python train.py --dataset="two synthetic voices taking turns or overlapping, over music, noise or silence" --gain_aug_db=6 --win_length=512 --stem="single" --residual_init="scaled_by_depth" --nesterov=false --orthogonalizer="newton_schulz_5" --weight_decay=0.03
Rows from block 8 of a small CTC audio transcriber, named by matrix and row number. Rows with one number belong to one channel. Each number is 500 + 40 x the weight over its row's rms, rounded and kept within 0 to 999. All counts start at 0. Numbers have three digits each.
After each channel's rows are labels from the 100 clips, of 14848, where the channel reaches its highest value: "peak on" is the class under the peak. Only what is clearly more common there than usual is listed. The data: two synthetic voices taking turns or overlapping, over music, noise or silence. In brackets: how many of the 100, against the usual share in percent.
# convs0: first width-5 conv (model.blocks.8.convs.0.weight, 192x192x5, each kernel summed), inputs 96-191
# convs1: second width-5 conv (model.blocks.8.convs.1.weight, 192x192x5, transposed, each kernel summed), outputs 96-191

convs0.181:490506455516493464453498470490482491469482535402504513412545482503508490517521531464505592412472539509494494517446495485519513485478524449510448454499525499496514439448531580427557480551463552520529503440470504539500516574502550541476509535467464533465431424509617481444534463489510510469
convs1.181:509410382509494499511486489552467498434531467515456567494545513484547495452572505469585521507535468494500517486522467536458517540468512576522425505480553438559579563467544504514518553500490506461526485541494551458515443514479529519455539468442496440524538485461416521443445485523492486451
peak on: two voices (57 vs 4.8)

convs0.96:527483562539516482486467543435612415485456539568426447564527488461495455490508464406476470457595479534506492481534556465518479539570497488490445516524497484478438489527444498535509483449494454498505472533497460558479499479473492520488414547514505527495485506433500526454491496526562511564
convs1.96:472469517488463484428484506453567520440491506509461507458489471516511550604482484426518493439478435423499500489512481522531489475491515484477502389449567575505506492485538506531482477459458490432433462515434475547544541450500495509468506440539473507510486521577473502525450466463541587526
peak on: deep voice (30 vs 12.2)

convs0.130:481530484595436548497527563501472570465541510512435427544450550480524482539524538463506480581526466502476530481495500403503567497494482502432498491453441479484518509477521516489465532466543493532464551533520474427511497526530404512480492436538466521567496492545506495506530478444379391491
convs1.130:529517501572504490530563512498504573497541513523468505494482543476512445505493507436517411580569561421546449491540467457492553500505498530470413494441506490490499491466567494476506563417569514513422510503425477535540496598495511513530450536515451553462552411594506539439443476416518473477
peak on: high voice (31 vs 12.4)

convs0.119:512491487440460473442445557469505509499500558499520545524483489493580512542545507516490421467463483413483514562501427454493481513527536452504476471553510521484488528464494458461595530475463512536475540493479491577443451523472460537531460496483457461534455488511496493427616517539550465535
convs1.119:441469480490488492499557466451488535518513546454447537487462442512409511539527504583572472514446516485508470542525562514506447455536491472527457460503507509523472499537466531529524463584536501502513502449477493430483501537598444567492585547495467501468477432486500490482456493509557508489
peak on: two voices (97 vs 4.8)

convs0.179:500545527553489474473436511416460462455491517523422488538370456602499439535527541408545495560428489513501461524478508528487466471483512477531506475470465551399518514508520497475509546508441523403459467496564498552470527551528467535492531503493494446548560517472438569471436428521580388500
convs1.179:533665547600506521454424456422493492542483563492466500511416507500533446454482442473480494518455527550529530549512444547505478530463510507491463592521480446436462559493457531579557496444476510543512424480472520466519470481499509520424504424467501438481532495507527513518529509477508431488
peak on: high voice (30 vs 12.4); low voice (30 vs 12.7)

convs0.88:466425483544539530504520502529526467519539506545516575565483481498486523525512467485486455517491444479453509428472500416474460468540473537455504531497546505567511526483503480481503512565435568488554505439450514458535480520491505428417488413470497491559495411579521507448505344541602428473
convs1.88:462506541495496512493468571484526512519518508484488479468513416542400481477492515518510519525499416483468535420498488495520419449481523493534436493540506491430538478510463453502492517515473445514454506430482458537447468467436523512505496535471503502527465516482458481478485485446517461482
peak on: two voices (71 vs 4.8)

convs0.161:580459523539534521471517542572544530502549518554436588495530499478488516574449446468477448507445503458488400498530359529515555545436521524534475455539494557499504583509482502441477556503497396532453518511474489491485422465441515517421536467476521484480527519494495446462494548501478504576
convs1.161:491469487537511499516436477483579464481502495442492472505453422540448502485508573491519489518485523452457438536503397526480491513506410516549465499521426514421498494470497494427525479494505460514519493474476525532469440482559454460467462470481476495517485520510517560507521507563548492464
peak on: child-like voice (30 vs 12.6)

convs0.61:498542472489551422454442524531485563473528483440526557476534481476586462555535441511492498454515535527534566559517492497532545510498468539496487516498479532413471432557574512412525517526492491503483493501488530556480487534443454412509457402500510457521481498438455582502524450496572517429
convs1.61:503502536494449492544523509520460553526526545458473543584539514564485573447509492534448488466520553528451461552449464523419451529529480541491563532589485494512487533527579512481550586550517530500510511560484527513497500568517546480471519511513527507562521505505629492532512518530509465469
peak on: two voices (69 vs 4.8)

convs0.30:468518457475498586472461458451466391509423457531530548545472458461461466455480506459477478480521513489447543496476477553540527428486528466459532452466501490483455491481530553500553526538513491485462479607469567471537459484458466509505481637479500509476448481511444496443511446509481428565
convs1.30:501452578447542497524550473411451416435475433510495434536454498499492488492596490438507504559495508589528497567528519497462497530528463494419538553474487487434477452506491510410443453483520485487513489591541486493486489426407473473448480515512496477482471450473483501492479491487485487522
peak on: high voice (31 vs 12.4)

convs0.25:503499504495492519476559446492555527523587402545579511512432458580520475484476549506527489525442610508460483500455465584484496497496502487533504479519544483468520506515456518381468604523507413454450470594538461444455524435483480528459459462503500558471566488565522548536510472487474532573
convs1.25:511407506473546424493497494492442484480470416484504474472527502472572555495470520449451482516490540500520498552427482442448456571490500487497459534498523507526558526584490426424485479561525517482532522526581448497500503508444439609468425474433504535495512493494475528474614551550512439500
peak on: high voice (32 vs 12.4)

convs0.149:553482449572506459489492537600494470493472435498491444516507531506489534460474484513563460569584548457570534449502504460534523446504467370475492483490473512515464475492556495549458459505549515475495530502554498504575414546504479551536471526541516474474440472489541451538464537601514435488
convs1.149:556580490525486528517549541452431485483489544473481483504480540466498573503501496437542501476504490584499436490517496443478513501506495478488405432539462572461394511563491478521528498522518495458532551476547535522508537501459496477573418465493552543431523465456518518500543513522569463458
peak on: low voice (36 vs 12.7)

convs0.178:476453509446512551484490503484432499474435517528549486452486496499504457605507504525502517509502488498464540520514495545518454510499571543507548503469455521475510487452523468477514527463562432498506407479474564517459505484544478493393515522532551507514482491450469417595521482588458532512
convs1.178:507525506470489546543488497473459518509480419483493509481532513513499535496558447443438509488446549488469457506448459484513485469530477510540454452499514479470454539502514445559525411443490498468475525550510563534480518518533507484496489492465538515504535471452490515502485518420457501514
peak on: two voices (30 vs 4.8)

convs0.70:468504492441499499453495467492491475437499510503448469500501438458448476453491441583465463545564497503522535499428527552523528525555497475550486547561503519525535502519521546528477518511485495506509418564490460598493473551493535511437507509543481521549556471500404542449466478471459520470
convs1.70:507507459461489463562535567462480484519520520485469490517515520458529539518511477490470503499496415427471517545527439480509476525524502505498477428565484562552530462475497500504545519346513473427409466350526475495506485537472485476491477469439495531473476501478469501481524524529450514538
peak on: high voice (30 vs 12.4)

convs0.94:488505555434483537477470468492493508488452458488504455469456382450516514469461476482492477501516466526466473437409546511511461529459486487490517499558495578471491550506471492521441476525506472471480561549449499499426495526557535566480450394499546473454433500445528528482551533503609525597
convs1.94:458489485487532490491529431545509528449478514452496548451525505582514497529604516484561505502528452532527552502419561465446460469507492509508451537480516520587511497523427454550480438472417498522521535526529536486546415425513462498475453426462411522487511487529454457493436538451531511528
peak on: high voice (30 vs 12.4)

convs0.173:505490520566417575516491503447488488500540429525519436510585441440515512506515522460492542449473447465548460451541489541477533519501398493445529495470495453475522505525446499504486501438500539479477500527496487510480511489535518516488490475461510573530488506436448467435478559549575454517
convs1.173:513473516518506503504521509504448464484435495571521528463492472457500466497527504417456524537508471511494500406492540559510525509541507499451536542502543501554518497492492553543565511365471524517512477473538471515428399519527445467503552592449483503415523465503436567448538465476508432493
peak on: low voice (31 vs 12.7)

convs0.153:507466423543516534510505527554482521517576556453535503513514530598450481460449510479519461461529409498552476513447475448513551480449507492492502542594528547499482502454512542573526418513596484494462524493421458538489450513476499517505503539453445503476534490527516555464492482588417481510
convs1.153:548457515494523503447536429502429515465471480502436521513557544504546461512442415514479503399530469517461497507472511516457501486585517484512562484494528491533445578469517442504531487479441460531467463477458527505537571491481583492471557451482508553445510495502488473462543561518521465476
peak on: low voice (33 vs 12.7)

convs0.172:505533554366512437502452506432535521516555539493544545488478473555437489557533463547508478453525513494502483518482510423487522558507495552448536529443347533499521474494515509457395490539559461545487495478445523500525491538524471528500509476578503463472510498499465516512526473516578525533
convs1.172:461559486497546501545538506531455427520470467496534523512531508504542523553496453417519512503455522500474499506527505468511476525459485528553485442451480512477458483516517490469546443628490450476502565419478575524491460488525513501449500450520501456478425525455490481532447522455501487470
peak on: high voice (29 vs 12.4)

convs0.133:534475539519548512491521517471539499509511485489490480494452467493515471418472474494532476463496490491537527483548570505582574478522541428510499531501479514498477523523499510545450496509526550457513473506477483397515543520467496479488472511513486531458466526468520543482391486493494500494
convs1.133:460547533456484493499509516492514449411462468471506483553555514507511511508488481526407512620465454537440476399557445567499481528449547470495494580511455506513466482441513567498488482548510522465526518507493514503421502502419531599557514494501529500491517454490554491505537496534465461502
peak on: child-like voice (30 vs 12.6); high voice (29 vs 12.4)

convs0.187:525557453468512518507437473574405514536517489503489575455516489543446465509512449494468530503399515514520513484467518555509571540532503402531504498498431484442476547472548463584507533455457417524550533442540506462494594518504568480537523515545472521457533495490444572515481554508491488487
convs1.187:438465520500520430467503488423546519488550518486494501501435431512414514560478519481503498489527460603481532504472554507630473450521486565422408524450461516441522433443474427491457521519490488469477479477501502519464489503472465478533445556525489477500468537484558457570475470538485528510
peak on: deep voice (31 vs 12.2)

convs0.83:483553471490464491547546503551481514473440411494518509513462530525452513492553547494506567460434465371463523544508437570536458448497470461417600460420500477501475501466427504501501533493440528459522545475583514546526440482494521465465508520587504492466520507552502508495524467482514531436
convs1.83:476523543520501509510487481507487528449498475496474534513478467433471494513587403539497541483461506465530496447475532538501515520481489474515482544387483449539498514526506510517510443470444450520511465511459486497481465588523443525444465451536507524451521451510550510495482473459416485500
peak on: low voice (32 vs 12.7)

convs0.55:462548401579502447490582485510515473513462508513464572509511462478437464523530484389516488555526514522518497434480545538443564471513515522623484510504527530462490483541569461539458490467497498502433460519450506488478494480521457468466503518515456466461489417554463451451447549418467516520
convs1.55:574429517479515522539476472499449519518536447502502542497511529478421473492511550464451470470497511498486460503486517526502481506580489549518534446538470471504529474468409500510480612456496489506435519476541513557417447473420485484470481531583485503508525517560628584482552468493450508571
peak on: high voice (31 vs 12.4)

convs0.164:498569485536522474503483503401522439502466512559486530419582494488594570482508449483564532500538460456505479522540501530458440431475496535565531569445474529536509445527548550523513530450462495519552473500565468473534529518492511556504494491530505510392467418521492497483464501528465614489
convs1.164:524536499561522448541463485487485453450574444515407470500546491455497537511540495511461550500563441505419465454448506471471521522488466564417498474585482454490495469487430461516503513482471486436530527487468503487409486568504470478483442510563482487480472477479561504502504543412500497544
peak on: two voices (50 vs 4.8)

convs0.37:504581506455514439463529481520495548412509552528519501419471496543491466517492515408493480510463453504526488571587502545505532490469438478534550534479483524441505486510558481533512501423547479495511505434530498468525513501554468504504524467487500489533478582516508554534450539506481508468
convs1.37:576420532496473459543542486526476508521536456478518501580488507509466512510498508414524417500491483489498458441515498500490325521547486399425498531539492411556466462578497490517477464478467523507495536534524513495422478498486587478571484529462483518498521443488493506443537426515520488524
peak on: low voice (37 vs 12.7); high voice (31 vs 12.4)

convs0.131:520517487453443471530456492521482482555520515499448493589525430506531408453525532542499426526485494528545552504496421489483473527499436445456482607467473481396534557518549545532426465519495538557467517583487489429531531531505532547443487500506482499505446483525478521423578459548445548540
convs1.131:479517454530457525498503499505588480481526529440473464494491487515461476450500453514505510539478495522518527473423477474490476514469543457525515484540506491501563474490518463467487488464485527542490467559580490492457483501601430550470531550484476510529522509513467503574475499480413492630
peak on: child-like voice (32 vs 12.6)

convs0.0:561519508535541498478515538526419436572521562548524483487472460536500468500420531500447556465521462525491484519539514472495471599498533432462526449543496524418594569500468477489476446513551559527561506474477500506485552511493494505499527498513444465497574486470540459567459524496512513456
convs1.0:471568514482505529438510508515475510469486506440497449483515443538485504607510479450469467516430530444507534434545466586484542476530469500556431607520516542441509472442474490469473490542524501510517445477483550435503471522450445496498483500435499461560451589431510430512509469473460523512
peak on: low voice (31 vs 12.7)

convs0.93:521518493490489419534517463474488503537535445561499502482514476527507404515501502464496465468553504501551454571444498517531491514460468455476486515509550495532521485485459509550435497524536471446523468545436514554521508456496486483470500456495379532476494493518487481397572495483470450512
convs1.93:515464509512495483537501486471546458533530418545481516460454489500513442527501422479546439536542436464448538507496477428499549524493543528508466544533548505617476526518452605471518502483474532529519507546381485512554464461433490466448496438568429524522492484526486456496454530471451491426
peak on: child-like voice (35 vs 12.6)

convs0.158:398463435595475538494505465507530373562473483476490424469482491508488461520527498560517560530482481462512561498446597509419462528520450462470496461523464508529449484491517468494448524434517555467462464507546494473541544536464464515540558485483471479549467487565518429483561459450495533431
convs1.158:551490463503395501534489475546504544514566553469573533484508500495577502531552528517460542567484547448561503527502504547489471462499507499506504449511549506508449506484495608471540526502540522441636407534473518501479499514494462476496549541510496489545496484437555519472534462487637496430
peak on: two voices (42 vs 4.8)

convs0.136:435573523488522514537469487512499420524525524509512517543465481446533522506503497546502487525549492579425515509545449528529554553507390520491523478459446569562536477565461548533478487406497504472528533543485451483596473396508478485489521594485512600541433452489500520484563483509429512496
convs1.136:492473459516520533536526567415491451505505508474492496448504507431492537522429471495505501522512562504534489525535516420494476574501510473458467533493509554510416471456553526487494519466554464532531462534415461478522514436544484515522572481535494568513526444573538474512413470466501471495
peak on: high voice (31 vs 12.4)

convs0.168:458477465529475419470451499430512505465494537413525465492459415501508535460565536513545486516473559464549570550439548496447510519516547503502502515509575494481555553450525531464501481603489518502494477501442566481493454466447432525410495456470473517492547442490448489505539531479524559493
convs1.168:527524468530492457477452487463537492518509462514485537490476489487520521520570496516521407524454477481539595505511489536549496577495477502501501503521500438436560526473484445535488467535524463471529489461496525482485471458506508504476450568465504418482502472528557454498505518516500481499
peak on: high voice (29 vs 12.4)

convs0.8:458446537559482489514428492518525467512511538498468504494540478523523460465540573454521458489510565505527540557524491542479570545473487511519475514548487508473458494504491410567452480404535558510539555438541442430512462431503493584501502498529433499469507436506504473562465546474448472465
convs1.8:551516516495541452560447535495490451489557481512471502535556430547487466458479494527536530482517500439507504486570527498543512485595544520477512403487468432465491512478576542486517497432490563508468460472431385521436509500522512433481401448506429492482455505521545475542484512581550536478
peak on: low voice (33 vs 12.7)

convs0.143:475561518540436411516497460501488544512532467469485496524457451467447503552523535484445487525516522478479488445509542419496489571520508517490503466516588584480544468490461528463499602425480383473546515514521447489482503475492508495450513497512521538560543466493489502553461417468503551498
convs1.143:430507511560527470475461580429549499510517459543476518492558467433477445476563560462580494499509467446533538406511481490414524561410511494520468509519493535521535505524548566495535448443482528485463512487499539532502516527512466472575504436457485473472517491485434560474513563502453537533
peak on: child-like voice (32 vs 12.6)

convs0.116:511565442462498421458533557504505508465490439484468505557484516458482538517530503465475549597477511483418467488570560479560497454499486491512492454509489477561495473448469537383515503425503479490506477528498554362496531455516521480467559417519526556487457521436538465493496492509419430532
convs1.116:520489522502490480517523498471463506493490373522560550488515491497536544525468521494445537460503560425567509480487540491467431459427546508462541488511544508504488531476517552422534538422499523517519475512647508443454472496519511549430450484494549474501507481509478476494462529469470430471
peak on: high voice (34 vs 12.4)

convs0.189:477517486487472406554478514459473557515523459513498487588525501558529525514454451527522496503544505455439451536464509482489465517551477528545513477474538499538436514509473510516558571455491416474489432561459527430439530501450501486420462447476445489555437463466463537507525518503567490454
convs1.189:492553510565524473487526524477506501545523612540466486515493521481479524499499493485452576469508544566513529542510444610464478502447489441501527543509413507564465468523479580528459529500530515480547476558531512526542387539534434482432474487506517542489504484483549520529496494471506547581
peak on: two voices (41 vs 4.8)

convs0.57:470498514427554465427530514442539435485445509506479481482451536482490477513451478428567498467490493528581546505484481553517483553587497507523521521465489461505518494514487479486462498466509525459520468486546482566565479481465479481484440540660493466568534546535431593407459486460452445486
convs1.57:551398484455473530514493509494526527471514455493476494463398538465507513464393413501522598454488566556479502477574541486458509559522484497481460592484490462535484478463529472509546460539450501457448466468544486547388506507433497471452413512550471425577484501497537507500439470468538453517
peak on: low voice (33 vs 12.7)

convs0.129:475560410482478535496499480546498526484461534487511514451512453424500503578466521484489508433512425550434477495520535468476502494471497568506491505408498478436413391479515401479528438544450509536466500476492529455460508500521530482492494462551476530564502562470504509481428505540418498463
convs1.129:466482493428493471541561525483525569477562475521507493520522508516549500499489445450485526546626494487494486527516497536484466549476489519498511556480500552451501537524539474486542455532499568504529471483573489513479434540479498525487511509526516446501520463470530511598481581566488440567
peak on: two voices (53 vs 4.8)

convs0.114:502484499475519534518477464527455576557409462488510535483502490447494507483509552581463576423493595497548489510504468470559506507399474538484478545491508491534575492428466535469498502564513485496419526489496505543484498573489478483490444433450511517520480570483453529428527433418501511482
convs1.114:532486514457538568543490465552514519498478469544518472533566535472486512507461450458502397522491519450475494503452571521585564559537500481448467464559544464503497513431495537474555523493501486464552465526494484474483427568405550537464481490499499520464534468523497473507555523455496553466
peak on: low voice (32 vs 12.7)

convs0.82:474512463462537517515549454556560524526580536492535509498515483533444425522450438491478498529436502605492484463567516481560456467472473481475498553520502503516439498533454471442417531505475456502482582492633537524449523414539496493503501571502513472532486508496526458539438485528547448531
convs1.82:459557515495537430470490416506431528494566520500566540472587509531522528516498442536474422440463528530520482502567467499502442468480510460450496458470420458435484503512555418506454473507391501494520498519525492492564564451468523481530470427504506487493527479456387494466422438439483439545
peak on: high voice (35 vs 12.4)

convs0.1:468515492488531447509484499556577521438520450517491491533544488514533529520452511539497472547456461517415485465543513431465480452565468455468488484480435508429582542510467517552430484554480445468565549459466561493577452517535493563576572472558546491568478478529492540466549506519464565495
convs1.1:502479531472481513462545535479541481579528487419480506530444496558493535432486441540485512488519542478599515446447465486517497483526498511526456548538479457519499499518517510363536524464440441500474466468592490477519397511466533431421483440475432473482543545493496588560479486503532570510
peak on: two voices (42 vs 4.8)

convs0.121:569443520551452501529553580479512528463493459508501472455576520489524499441467476497529548556525564486555533536531517559496481603496546477520505547528457496510437573520470516521499497478513530538524500530528465500513460452528582536510505501457543572519475493525465456493470473476436386509
convs1.121:469512528573469558506498475528522601496430548468487567543537473573537523518502519466422508546475593469474523436548430477448550478479530475448512436474503539477491506557470464521488526462535510424497430465505501517506494541488382486541479475533509462502493441492537522494510471485516511489
peak on: high voice (33 vs 12.4)

convs0.98:537508487469457479477481544486504492527561535484564468477510530566482562509482523462453519478501499483505483464497503438515500536508496469511502473456532480485492535506579493499472498542477518464518484555454501505549494563483478512490425489566493461535509502552525526431486486504400512583
convs1.98:504498476482524511458520447401519551525502521561500496482474500509473445508514491467493478529558505509434503508562471410547538527454526519440521583504511462498409528463498506418447524547440455428479451516500466517538540525498525507450561420569479502475494517463544565434419511430553464542
peak on: high voice (32 vs 12.4); low voice (30 vs 12.7)

convs0.53:475442525530474552493522549491522489534494412504482469492486514465476507473521485512508561440433432428441560486481482551395523458536597488488494508579563454466564525598523490509507490477480499519445534547486489533455502499514469489431471498484521472502521582480512451479420503465502547486
convs1.53:497484516515503511460489492497513598494428488528509471497497499541486520490487533519495450536550468418451429482474473422544527472443495483493478508457488541426508522469502391459489479518507497481532486451391534442414468537498485567481481606481424422482574440539502517510532486508464502574
peak on: low voice (30 vs 12.7)

convs0.86:463501484537475487481485571586576593496552415482486574505498501459578519513460476493564442468509501512423479486492460516491511470529427546493488520513541474556462470515495506488552516470463415504540489541516500542458520546509465435433508427404513507424511476496512458458541441530560451558
convs1.86:500506432431512511488490481545532567473482534577502495545512545521455528465444475510462570471462525481507457507442483434417484518490501472539379512469498521488528482492455537530450525462496548476520480436521477570461481587450510478540420534422470534462503416462532481504497502502518487437
peak on: two voices (62 vs 4.8)

convs0.18:438468449447491497551507523501482468454527493465564442432491445474393526446538460572538513510469508511522448432490556510441550480493468460491493503528436448439456413530531512454456499480541489542465520402491459518465474470518448482463467527452479524497477417454512481588441532441527518483
convs1.18:436483496488463493513552531514519472490509434479552565444528499456462448558458504478502580545528508464537532387455468510557518468419503506666539449447472520438504595506534531515478525516464452515455456473483535486517499539489506481531540504541523505471464507472504448542395532436418451539
peak on: high voice (32 vs 12.4)

convs0.62:452504518470558495484470567517476612479518496478505509454548483462436466491459528470491490511474475569496453575478441503520471439481481560443505477519484508487547469550537499384514519536586422520567483535532554448497491493510448488536512573504469497482517516528521444516490456494516385512
convs1.62:505515513488465474497547545553518545536540540524487535488548454595508513494501496528546486460451526540458447484500454449528535505461483471513468464474436484507459499506525451453485495464485571572483513531493499446450580480525438475428548501415452522437478509424537409503533541538484463556
peak on: two voices (42 vs 4.8)

convs0.113:490590551524555488520514410551474580530501449455431549423451545587509497476522574560480475497470544472468582592461460491510556443466495490545503523502530424598465466433515514510447436437493538444469488524522499508539482533457500487481511537443535502478462553456454497516509484512513507397
convs1.113:510503515559542479545531492467478433495507471507528502444511546523508468463507495494491530531496522567525508544550512514527548487551507545522533468455451532585501508458423520576503449525541559442516474447526488445560563457469498457477493472566551512511502525446525505561537489479560479366
peak on: two voices (26 vs 4.8)

convs0.171:550486497529474480578502504515494532595541491513449499486533457543481456493546498490542524522513524530519480404553536492477551497447426384572449539542504508550474490513550545534461510495502546527527522550531505480530431523521552539521532475530462472497560509476523495491473471453516604543
convs1.171:438448396500404506479468489451503514424468507410473543414455459487519473445504464496480447521505479476510523441472507465471500417468543442462505397437451484514488511512535502513415528536486523565452510488482488432497477455527413477505499463469520477485503517506520446505470447488421454486
peak on: child-like voice (30 vs 12.6)

convs0.58:488499520497481523518523479507531490539504476568477463584549482457476484478479515437471513429405473463477444501530526519476531413444511541505527482454564502492489512483456485561504599520508466529492482490499449512539556472472499498502564490500562507504479387454512485434549473504494568523
convs1.58:507539523480515500471520438498497467497502487496499510418477494564499521439449555492456503501557496489473495438497503449448409492476464466499504550563462470514514451504555465453523463500397466396531507475479567529461511480493525491543518416549606458428496469518543523446473512534509582479
peak on: two voices (41 vs 4.8)

convs0.23:451484495532539408504477434528499505546553458443468369542480504493558460532583503491513414451510493528480459545453408461492457461539490491502507512504511540495548518499494555496495370528553559467497518537503564507509550519457464473439535451526526598556542458572530427502589442548488433492
convs1.23:545483478502503502550519526563551507536451418502568508475489491479459545411565530484522547468399528467469470473471514482461478434538490519541434436539545464544470502454528539546461488453624495533499511560518512567548476533465466519513483492485428497488533476525532520470525517539491487568
peak on: two voices (59 vs 4.8)

convs0.106:474533546547523487495513523485497566416510591520481516528456512514526469556555519543454552512521512468466441490512458424533524430457510509439545499419420514493550484556532432508490524500584422566508511546502560482494532511535462504487479455524477522539505478495508448592534499541434521502
convs1.106:512447507607541535477601435533471509539498562511465505526498530482489501512437454463498502521490634422432455463514464512465541483511445542536489467462487451424487496456478420483506413453578510420461452453516529457513490486444445519498482535546480457454474467461500526522498498509385572561
peak on: child-like voice (33 vs 12.6)

convs0.160:552474438504471435453519541395427530473553533485432503480484450495545429475506531520476478466406536501541515553536432522572466558513518481498516459543511525505447526480472509544467497501501512444459532530456455514470533494468456537485524521506466453561527479473536512493427490455495520575
convs1.160:486547513488522468531562526521458474465503501495472465493468521496441539496451531398514527451529490574503457507487523481558449503500485515474469477469463482535470545389496509509465386486541531580497483444512572463522589542547574467490540489461588515512474547502547497541464504439554552579
peak on: two voices (25 vs 4.8)

convs0.40:432470481487507498503494548600545519507456569480584517434516467506477454439516516558526524451602396518507562516595454561486494466450488534540489497503462551600473487557521524496508451461465477480472494494486485471490442505509521453425507461547484608480436449590527567453526469505499470498
convs1.40:549547454553494540497480451534460442533507483519474491502518513560528508463496522467446435512484489454459477459395485557503502523531511510477497521490472450448486577549418417491512442478483503488489530543472523506496499459512532529440496518480450445455566474533402595509504494466500496492
peak on: deep voice (29 vs 12.2)

convs0.31:572527474569550520522482484424498513493444436537452444425565509470571477455501456384521497596465470561460485485460528445542491491513491453441485510476483487477484531483495500519524481478507462584484437513479488472498471556535472483519494495493482505445513503559530526493580484491505524446
convs1.31:485478580430488453495474470416489428510452473516514510531517498463582473494552486542472520481531501488466525460446459498535453447435488507538518518431558491543490453502475488487445487435501533514454513455483513514517461499460494529484542496453529557512495516522482543449547506495472477425
peak on: low voice (42 vs 12.7); deep voice (32 vs 12.2)

convs0.100:503504467465456566499513527544534446546451539562525507557501502543482535450502526537511409489526522472526541468472440525474477474559475468504459465584604477597542463483518471492505503535481490441457548521483468517559402555451462544521489545555506536523539445421467542487463485609528491512
convs1.100:527558500498537497505523488570509564464488481540379507491497480468490480462494489520538473473477532456523467521561518481464613493533539487489543512472444475482485447463500475474529505454435490466478531453505475503520466540508552567514495582467523526487618488515494486442598494575520501479
peak on: low voice (31 vs 12.7)

convs0.141:523494452591539524540433564438524464485517506498488515503506477462577507536485536374590484561467439499529472559479469480508511460564488525459501518496433490516447516588553573541486470446474448472463537532480521460504483546499524502492502469535449498539566551545508528499528482419456437565
convs1.141:512529502507490536454514520490522514507577558561532537521550511490510553490570424390408520592558435407500471530522526511502581506541473505526513524545500539523482486533524522487442429427569493514465511461502486505529462531533529404549451558512461492498469483402518459483489521469487527432
peak on: low voice (31 vs 12.7)

convs0.59:503472484525512482489542488470496593498462470480484497550498448478572540455562541468478464472505385474487425459543567456469519455469506448528470513420448546492512439580528460515490504552502508472478465515544449469526489449489478479571537511566478520472506505570492470500475474460464462536
convs1.59:504526540473526501517504534541513505477505539502478514460521542443482500504573479498560493555544542541570465492431481484519545471521528550465580537452450493449464509547564422558501486458439484510539509514462513510478506492539445468569560479536485462480481520510466463458458450423489474533
peak on: high voice (30 vs 12.4)

convs0.132:480465495485481522525514496529525506564498470541462539443499490446483503505516399500517512518517482496476527490491528503517521469478503508509558502515491507567480504536429525561576473441480438434504462546445491566431529493493546512454528560461493475462446544551541566494503529518550440519
convs1.132:493516495553506421427449479481451468517484508510502528414473499595557433491473416513421589395507450524567548482412503497507407458469503500486475535485465487490506507527481508479512485478535533472524476479496542494514600462540511477506486458497552516495476461561479443472443499424513472475
peak on: high voice (32 vs 12.4)

convs0.19:503463505424508459530485465522425491511519459467510488541499462575563546536500428444508513548482540490505539550444509534479429477455509532523501473495488383443489487508600444467424544465490486490452530497486557500515477471480484506554483451462542508466476517621497532527573512435451500515
convs1.19:451455550486495550417525453429502489430430452500473504426417517439482471468586591448537469524491526479511450531419503538545544539476533475510509545525516497494531474552582500556532400439444501508442431533454492522482458550523483461476530493534431495484490499465492520471428494486505546554
peak on: two voices (25 vs 4.8)